Weights of a small class-conditioned spectrogram flow-matching model.
Data: trained on synthetic speech, music and everyday sounds put through simulated rooms and audio effects, 39062 training examples.
Rows from block 4 of a small class-conditioned spectrogram flow-matching model, named by matrix and row number. Rows with one number belong to one neuron. Each number is 128 + 24 x the weight over its row's rms, rounded and kept within 0 to 255. All counts start at 0. Numbers have three digits each.
After each neuron's rows are labels from the 100 clips, of 14976 (inputs lightly noised), where the neuron reaches its highest value: "top examples" is what is common among them. Only what is clearly more common there than usual is listed. The data: synthetic speech, music and everyday sounds put through simulated rooms and audio effects.
# fc1: MLP up (model.blocks.4.mlp.fc1.weight, 768x192), inputs 0-63
# fc2: MLP down (model.blocks.4.mlp.fc2.weight, 192x768, transposed), outputs 0-63

fc1.44:110077158166126131136140106117109132116112164085105161137129130108145161089151160112126127118156109151126164136130102132142134138099121144142104126137156162118151133158176116178135084123154107
fc2.44:180191169150149162115088139148133113167087154079141118123112133107135113072161163142151147095157120134134145119091148125136153127140154131121103153072132144110132138133098106190170112126105114
top examples: everyday sound

fc1.583:095146166121092120117148138099124092129096153127134109135111143093135157133152132157142085130144144160121173113107139085107139115176136154118141124129136139141168131142130157129153143095153112
fc2.583:141139135083125102122176104154133149155158148115104110133089137103144118141087108137123058138126098085115124139104116087132154128155137172126078144093139140145152150141121090115145133079142143
top examples: dry

fc1.465:122124149152144120108120137092107138139137151101103166133090137098121142110096141119118170124139105125127157080134143184184157114154098123101084138134133122170155156174110113163124143113118140
fc2.465:135108151161139123116124121136123117072140153100102129127103144118141146143133150102129134128148139128142128155111125147046109166110080107130150139126118129143125167097148154045112130125081152
top examples: everyday sound; dry

fc1.690:196159087123096111113154142101132121105130139123108163126151120141129146116120183109111125147079143113129104147170144128126136128122140121139149168215197141167146110117108143119096143094119129
fc2.690:121113130093115080140090137165087107099138144063161120111144126104134145139127131137102173105131133131122138147104128113125126093156126137159122071132102151088132106145111111134112112128108122
top examples: speech

fc1.410:113136123095098160142131124148098126116143174106125123120127088128123100124103069122147104137141129127103102121148103116138140117125116134120117084128144128107100160145150127104145139134121129
fc2.410:129117164068147122146119110134131137141100164118113122080114152162213114137140143166110106134141111119153122113176101150100096089150142114135120151170143114079110081113130114125135159115134153
top examples: everyday sound

fc1.461:119124117115139110103106107078124122120114118134152112084107135130121133149125150143170169178134139117148140194116128164161128143098125168157121142145188142153141161106100106130147124137151101
fc2.461:178110111153137093112105104102086150085088114121145091151103153135144134135104146127125203093137131127094103117153119143126136170081110099123135172132125112074140117132155121074126096141154141
top examples: dropouts

fc1.466:130133148103168108093119126134099153115145120161107117149113148156151144136129095149175133117104141154142103135145158100160129137157152149154092123133139126142120137104101136165128120097097106
fc2.466:145130147108150131130128102107107117119127121145103116129118149117179124136112139119126116133149147114113131178151091126100157139117119061141133142147154120115134134136129118158151118082137129
top examples: dropouts

fc1.457:153140114097109073111170086122126150111131123167116110112102088134128133202124135116152125110146148117144117109130139115091105098094103130144114181189120102125119126125138113166091124121153123
fc2.457:117123118135205167161165122118149142190152142133126148162164077136112132149151114115130155151113113133098146152157118130146168168127140104110137113127107149097117113121150109110131144132098110
top examples: drums; dry

fc1.151:129120163153153127086077138071159088143096172110124141138123158101126148157153152126124160109157167143118145180115129118100145146144125176098092144102152125186178161179143133133159138133116143
fc2.151:133159143131143126124157128088100123130106096148137134126092131153124138113158105059123077117107176131131123176171127159084139140141152074163100149168152105115133121130130102103091110112116135
top examples: everyday sound; dry

fc1.213:124147131135129154125145130125139106138146129103145143138108118137116102147125139146121125120114165118141131130145144112124103145140127113148152151115151117133144124139092135137106119116096141
fc2.213:118137103120136146117175122106121128146146131169141151108145105140115117115148176129161107136107131138172147127132141111118120105125151183146147134140117164150136108088134179136151112161125108
top examples: reverberation time: 0.15 to 0.3 s

fc1.284:054026057073061073110101097092098089110108146106137118119115109145124127118141142144138134112114132145136147122127118155162145126128140128129157210196183172171155164151156141150131116120152112
fc2.284:204176060130169110141119118110107131129068119095138138156093119156172125115123133098151127153148122140165139165135128153119188154143155116127092153071161159136134126117098120127134110153135131
top examples: drums; dry

fc1.382:152120130118119093087126068123109082112094131117130108113105152153155123115162154106128141117069113147138118077125158164115109118147159140172084132146149167163150164160198139140163106123134090
fc2.382:140090094148152128106147144127144088156138139094149121128104105106143116124176102119099143124136126170104106151128165132113166105122074142111122150077079138120118167095088141119138093096145140
top examples: drums

fc1.523:139109144143131096124064120141105086134143112131119141088161123127152158169118147148133123100161166129114138147159146146153163116105158110121102157087148180180172120143108140110168113142130151
fc2.523:154150123135135138138176124173151104138136164125123141089115127131079132101136123121133133113096177133164123142084116135150149091158085144131109117167128141135119088146153123079129097094133126
top examples: drums

fc1.86:127103117133119148129147086123147146135120116117098104093117127058109120119145102068112113117129164069122099149112115084132118121136101080104147153110131110121134145151146167155143151166143122
fc2.86:135126122136154153147146145143184114128142118127169133167129159101083126137131094114154128155131084169146117136138136115098099107161145091103126134127123120125146097132123127128100145109122112
top examples: number of effects: 0; dry

fc1.479:095096109108154174161158159161160151125145115141117132097147132086138139129154079129112147106129074131138100117140094124141114105087122139128156114107072065111065111114115064083105089112141151
fc2.479:122191100122086093117125147138125130128127102132137198169147114139133124108148182157093152130108109140125133102118160106114145117159103149152133144179148073194116098114144120089137132092131134
top examples: dry

fc1.563:035096092081081089089087114118150086129101137179128111174154136186085105131113100177120152150141144126154132138156146138149120156153154143143167168180155151158168160163126137147124113170128126
fc2.563:119088123111139088132132116171077108122148157170139131153113120089121151121135125095122108165114139108142113138140140158122109160137107093113118095078092129132136121144147100133113097074101130
top examples: telephone band

fc1.513:086128118104116128135154127160107131092138150148093091114122122112111081178106110142118090116115108139087115132081118130137122129126123143141139117113121097098103091147128140182111107132122145
fc2.513:143142146180143143147105102105164121134140156139064186182098111123119111138124158145115082151122147149104131149107117121153142134169128141128095174136117155126132097137125119139162157165081132
top examples: dry; dropouts

fc1.292:096120152117136109128092110085125154156143134123103136132115121087135110151138109095133127153101153139147089121141117150123105173128140139131083137127134134141128155136137173122092138126148136
fc2.292:159136134115132116118122106117150115116102155180123134095113106080105134117088131108126133101116064125134186091123115105118152117153134117140169127125130150077117129136149101151088116120121115
top examples: band

fc1.174:127143110091142091113103130109136134109126120120177105098137106124144108144115110145122159115115153113161108130133141119108159169162106162141144135103114139148167134103087125138145132109136117
fc2.174:151115139116138127124120095150142131148132121129103127127122146105118080095137114125136128092140134125117101151124146105103120125118143093099137095130137097103104098117166142172173113095096116
top examples: distortion

fc1.751:133145148128165161151149158144137141141141129073115113121137121094081114130117160101153161112121077060099095102153167114124155100118112091128088132111094124096102096104134102113156137166154158
fc2.751:104152118145106116143115155152130112147128154091123123122151139098108111142123087097099149126153135190125158178163128140117101167119110130167150102178121056158133169147131130120114139149093127
top examples: everyday sound

fc1.638:080125135102101116105129106099090157158116137132154063119142128176121104156106106077103098130111120120075144087136146150153145139081091142137120127139100137105131135111150128118116146153125114
fc2.638:125138141114158133117103134144098167090129118112099174155121142155113107146117164116132119136103153106083130161156122158079111131167114126134131158107114107139116111144130145140120140136142148
top examples: band

fc1.694:223215134109105117130127150124139153130121143117088102125131108135163087166147166178151127172116113122146104131124122154136135152126164139128120074182178145119113108097167145111047120111115115
fc2.694:066076182119134123129146115151077155142105110141107110113126151067144099119143162125102149099170145135127113111167119140130179142145120077132141083105111116081114096137126089138151143107107108
top examples: speech; dry

fc1.552:217168167127099122117129138147130145133134115129111078136110095155123110145153143098098145101154119092105098104103136137126127118103131113117141159188141147154130094091107141149126112127128153
fc2.552:091094113147170130140158131109118080103144118104119093108117176134130148109118125127110159087134119129125150099159140150106146117168173130167144121077068101119109122144106133125135129115099140
top examples: dry; dropouts

fc1.180:127085110079145145160145109154141153186146124140139142131123158124168149132189131122135114136134106136147118130145125152164147122122147117137134138104093105098076106090127068131088060117129153
fc2.180:137136112128099153185105115145085147093133106107146131119107136126164144121183128159151111151103135124136167099095134112134110116146115156137134119143134121148143128145102154147095062108116125
top examples: distortion; dry

fc1.249:111148183141121146126128155150092095052123134110113105099142110073091125105100088083125127141143108111083103164125126091112187109108107120101119128107115143128110142130121129129125136112126147
fc2.249:141120132112119116120111127129149143168153149101142101157120122083101131150105093084131150116144144159128127087172114167150056104119138156143086139173111122124139088135159133161106128086167137
top examples: everyday sound

fc1.647:138128112144160108131165106119122120110101102148150161120137112139101126133163159132116116126122094143112102172135095126158151177147190111171163094097166137133165122122140133119144139137096121
fc2.647:145129161112120151135087116119126117118137173153142133092136143088123124072148137133152112092174106143128140111102109131134161164118142126111139142133126124096131150151140134098137149146110136
top examples: dropouts

fc1.642:132114169176137145128136133148142138112120127093110153114149140109132159106137146098143140118125101151132154118119106115119135131113080127121071114149141143120152131169168123158139087102136123
fc2.642:168168149176174104119087151186113111143118119073123081144108106124150093086164098162143142070184097170110113113135151115079136137135156152140096068093124141096130090174123128172158094116149125
top examples: everyday sound

fc1.704:112129162131111095112138131077125126122131169096086136113161094163100132159102120122149125112107098129153154131110148154129128149106159090130153153131157193145179133165127164186092143175111114
fc2.704:123104110114159129135106093132070159139159142120090134123053137132196130137139120153121112109122134097128154119134139135088163127143086151167161145114127147122127122149127110174168116061105111
top examples: dropouts

fc1.570:138085093066137151107182114155164119147179128152138169136126105125139124127124188114178132128155143119145148165147126127120106141138110152142137153129096107075065092115121126123114093113122095
fc2.570:137133106078129088121144116144100147114082117114114108128134129127140105138085110101156122145153116129125080096116139130128119139141130108118114102160115083132154133095130094181101116131159162
top examples: drums; dry; dropouts

fc1.341:112139135112136104122104131115141152085132120145144130150133099129101056127140121137152121142114117131116137166098130118120146150109135101098111105143104146123131095167115113153112135165069152
fc2.341:132103114108083176118162120119140139180107119143138121135128135141125052150131127108095138095112147128090141135128171148124139131138115119151145156145097138128105106183157099136154142120142141
top examples: dropouts; dry

fc1.719:062120173142097166132091127090122094100127102141156127131108150116142185063146171114120125115123106152103130102106088129144133116114118128126107123158207180163190166169109118123128146130147126
fc2.719:091161090121124083145160130144171135154124126127168144132125145134127186172081131135150151138098136087157124161142124144125157163133123115139125151150096139143135160131190120101109098133091122
top examples: band

fc1.531:121129135148108086114112134115106080127089150135119157090100155142139156141092152109111183117139147184149171116163181138157161118168125124117129101113165148166143158105140154114159144133123114
fc2.531:114187132143167089123090142061128141116189181094121146174072157135138136102138107099125124139139109096152112145163118103075120138142108128110108151081148128143125117143138109118114143144139146
top examples: everyday sound; dry

fc1.391:092080106062060077074084090122088089142110131154111121129117115115133138146144127140120130158130118148144109165150089126133117104138159133143121202152170196187138166138149119156128125112087124
fc2.391:193134078099135083154186120121135107141178127164129154155152134180089135147148110132159136130129091149164079119146086097109097123123127142148129132072145165139115140147151114149110132122156128
top examples: drums; dropouts

fc1.487:133132127122131154117141134143166119128147133110159100126111156136168191116106118135156180148115119147149136103123122106149127171131116171164106101144146121126144145099107134134130139110174119
fc2.487:151137128125119122120154086135101115115108120149084164131116156111152160092117154115104148167111138109133124109120122141146141124088126103136135136138141125095146104136115134141173094158078124
top examples: dry

fc1.622:112150120101144104088135115101146147095098132121137139124122117131145094135116112130183146137150142137139164114140154150127129164089126163145147089155115136143155130105087071141073153130107095
fc2.622:150134123144137141097172163140135100113087154144123104122166115151091117142110116081101151145107124142114088095124132103146109147108070089104096184144140139128093141180093095120116119148142137
top examples: band; dropouts

fc1.340:106134143148146110122138103118149138144118150118162143126130140105113132144151112139124126148130134159142136111144126143120113133116113109137144138092145124108137115120106132119131135128133134
fc2.340:100105117109130114125156111156124106126148145159154097153133112129155116123130121101185064097089138118123116118120151095105102120109137134163142112121134147123153166156141122107109126110153133
top examples: band

fc1.232:120135143156118115129103125080136092094156177144110128138129116161145147110098156128089155085131145115146145126135124155118177159162140137109121148124128115207175190170160105139126131110100140
fc2.232:130138137117167118132123097136157158134105118107110191183118082154135146128111148122107124140174107083115137168161144108099109113165103116123140105132111130174090179147110114143146131137175140
top examples: everyday sound; dry

fc1.275:114151146133121125117143122152090146142161149120092122103150145127128135118130121072145169104123145122116139097220116115105161112126173142095141126134154139150117177146120151119114134086128135
fc2.275:128096173136117121142114115093120134151126139143108094160142206124130137104112152100127126152137088125123148138162149122111121149109177167124069128122102157137094145108111102167106092109119137
top examples: dry; everyday sound

fc1.705:138114131100187128123111125156122159106113161156171132131111142141110123081137107160173153141115107097144112098142085125185124118133146144122082152099113139130174147143080102141141118116093133
fc2.705:123125129120080120138119129173120096100105096133162141113139112151115080108159138134216125122111103104152107099106109155152108125103144160139108089139117124090166157144101106099140062103109136
top examples: dropouts

fc1.646:095109151116111088091122119084137115090102114099090137114102129103118098140154096101176131103137128186142138122134110130146130132136128147110110162151138183186158170133119143179153099081164129
fc2.646:127129072099116124146139122140170119127139093133155165211110112102136127122131117045118088155116093110123123116153129098114135109127130121171118163090092126145129087122127115149116122156094132
top examples: drums

fc1.193:141136142183132128087152177140140124161138102108153146202226110125109141100142103104112164111147109109126128108132135126124121108157134127157118118093119142123122120126110122136119112077113155
fc2.193:134139122155133114169120142115138154078129114105111120050211092133141147139088139085125160131139127150129148165126147151137124159113137114179099135141128077142140142077148107167152140129120125
top examples: everyday sound; dry

fc1.494:098110136151115158117133088156116115107060137113155100123102158150144083117147133089183089128121157119128110119147138129135096119176145171142117127099134167129166121106137148117134105142138143
fc2.494:188106194156138161137110157126147117079100131110144106109161093124106107130163134186075121125129139134124124141116165113142106152073106102138126162130114134063092115112130159128094108109140123
top examples: band; number of effects: 0

fc1.224:116126158149093192113124117146126074134126119144116105126169134126101151144159100134110123088137121153133122132142133158143138132119147146124143124155153149144148123186129101170128100114126144
fc2.224:157167135130217089145131109126137107129117126146127073115085131114144096087145091099144139088126138130129156116115134117119159150118114128145130117140114137089114119169107059148126140126153135
top examples: band

fc1.221:095156151132136121099113118121103086104159135079144145131161158132110209102117171148117190131143089121137144079103126125136137121139149117103124113128134139206186201177117114138137121124124140
fc2.221:090105132148150134132147135104140109138138123096129128107093116142136192162137136093140142155130125095099129148123139121128112135097134119150126123126130133177066177146158122060078145116097137
top examples: everyday sound; dry

fc1.204:130127115103169137115127155116152114134130158124148159115129151153139159129110141133150141139162131146173162170145153146116155156133088169150167130135133124142160141096088095117107097079147124
fc2.204:159132118132161106126118091136097126108108110146069095154102146104147134129126121100185103092103145123120101119141102152106152133107111099112108110129167126123110103135141137159158084091095137
top examples: dropouts

fc1.184:105149141106113126114089139105152116135104105101148131158123133139118119133139126175086151128189123140112117119121107121123101135142103124106172118112119150137153165144087141105110117188134155
fc2.184:109116138092147132152144124097092117118148149147122162152150118135097120082128130110091076128100123125168102123145111163116103145115145117152128096110065106107152145150114133132127148058132134
top examples: dry

fc1.177:128071065091075095127163141140119159128151142155131140148139158141108112109103161146105065131130156142133122170115151140137137100128158129135097155180151143104075084090099139130104093116079140
fc2.177:139155103159170117138176093116134114149100104177144099119128117135160090138148122125134113111150154150146123101100109080110119118115114169176118113082126128134087120191132149130100078119132125
top examples: dry; dropouts

fc1.498:091144140165129130133086138124132109143126147136095138095136164142163153137143110115068149140083092151130150106133131176134109149092108139110118138125166112146165139167154160105128107133169116
fc2.498:127089108137144124106140109166101108115119112096096154119102135096112077140134131139151113104163122126093135131097171117092118129107119141134147073093110129151140105114111114064140094138173126
top examples: band

fc1.537:106153152077101120168146137133134133149116124096145129127136110119124115204117135142138111130096127121147126127156163144160119154120115100134136143113116126131138109115107124131073112089089148
fc2.537:102131141194149132114142148102137110159135116158053140167113150097185095136165142145120146130167105130139133124167098159131177145111141126144123094141122145127119152157110124133173159118143115
top examples: dropouts; dry

fc1.389:064048059049044088085093076088101099114100110145106097132131122145121117140124122144149142127116138130147126114158145159141085148126144114109107207191185198156146153141142136108154098101131141
fc2.389:206183061111171087143131116140148138127104123106150138143159126145120116094115119111161112113131148121183132102153175101125144117140105128104147132039148141126134109118143111104127118159136136
top examples: drums

fc1.520:099102159164121192147134121139113145163098128110138091152099135139147196089132152127099138144139150142119138099128086112140144126126161117114110076107159125116137143161129122119109143131158114
fc2.520:092111111182112115101138116127112103175134132102153079102144114148113181162131097142168144123114105124146130106112087108109148126136110089131121123142194117158088107158118134120126122117151150
top examples: everyday sound; dry

fc1.176:115131176148135157119161131159118093088128112112130145058126084119120153146118160117144125093140109117121151133194138171090149133143191103140171134159152182136149136173142124113130111117123122
fc2.176:104102116084142087130098134164120158127137130096152125074113158128137128058135134152093110093136117098164145134094149090106142140110117124143163108169126149090135101169142100129149148134143137
top examples: dry; everyday sound

fc1.726:148117161148145084125121107069135105127126142099125132119150132116144110129132147161113174117118088160131133111091113164143185090145145120117142164118154140170171138133129155119154125099129134
fc2.726:139142089128134135101092120124154131153135082112127095095067133143113115137098142158167115158127072136144143140162081141141174108173137150136131126136147094136140107098141131102111122125154131
top examples: dropouts; dry

fc1.38:154124134141106115141174134133144164127108099121123095154121135158116110166143077159164134061123149139102119166135176113182153152118114112138104151111111132140109117108108082188138111129105101
fc2.38:113104140121130192119134133164105094127152142134109141136102128124133094142108107133118090116161109130142091139100145101122118155146106124165104109130060138145152127111134128146152115143136130
top examples: band

fc1.495:097121140145127089122105143098134083055130115129144115130133167102122100137113102132151146107129074096146167114142169135132167128165129079173089146146143178133167151122149143131141151124153148
fc2.495:130113127147117112154097082127126102072159155120153119148130076153128110130130088150138115119150077098120134119126182141144142122088149169073094141130136150088117124089104139113107159157149112
top examples: drums; dry; dropouts

fc1.338:095154108135105145138148100117146127099131140165097141133148125130093155170139135136183142118114119139151164142108128179145117088115162175125103106130135115121103149123082129087137121126103136
fc2.338:133117169176134121131122152114124087121112093118117129118103137113133148094132175118103113124149135121091164119153157089146100105165106082181120148096131158138118172093085141114068165146113108
top examples: dropouts; dry; number of effects: 3 or more

fc1.229:112139119136129134125116133117082118115131103118109146123108121161112141117113148137149114117141140123149058119174124096151119101167174117094126121134155140183153172154125161138147104108122139
fc2.229:129132103119102131103146151138108122116117123113150104123115112162112122124120117140120070126138106153131205131135118112090137165135168123081138118139108148126138117095105082162127132098138113
top examples: drums

fc1.307:005047066081074085099074080116110096138072114139113071109123167149162127147115134157136135134124120134131122093158153141138134110151162128128101191176174179180155158112138108134147108093135121
fc2.307:111107106144119089133131105165173145119097138091133114129114114132108134097126126099116117134124115153153114127118157098129154117093111131110124057076123106117142109105159110108093095164152149
top examples: telephone band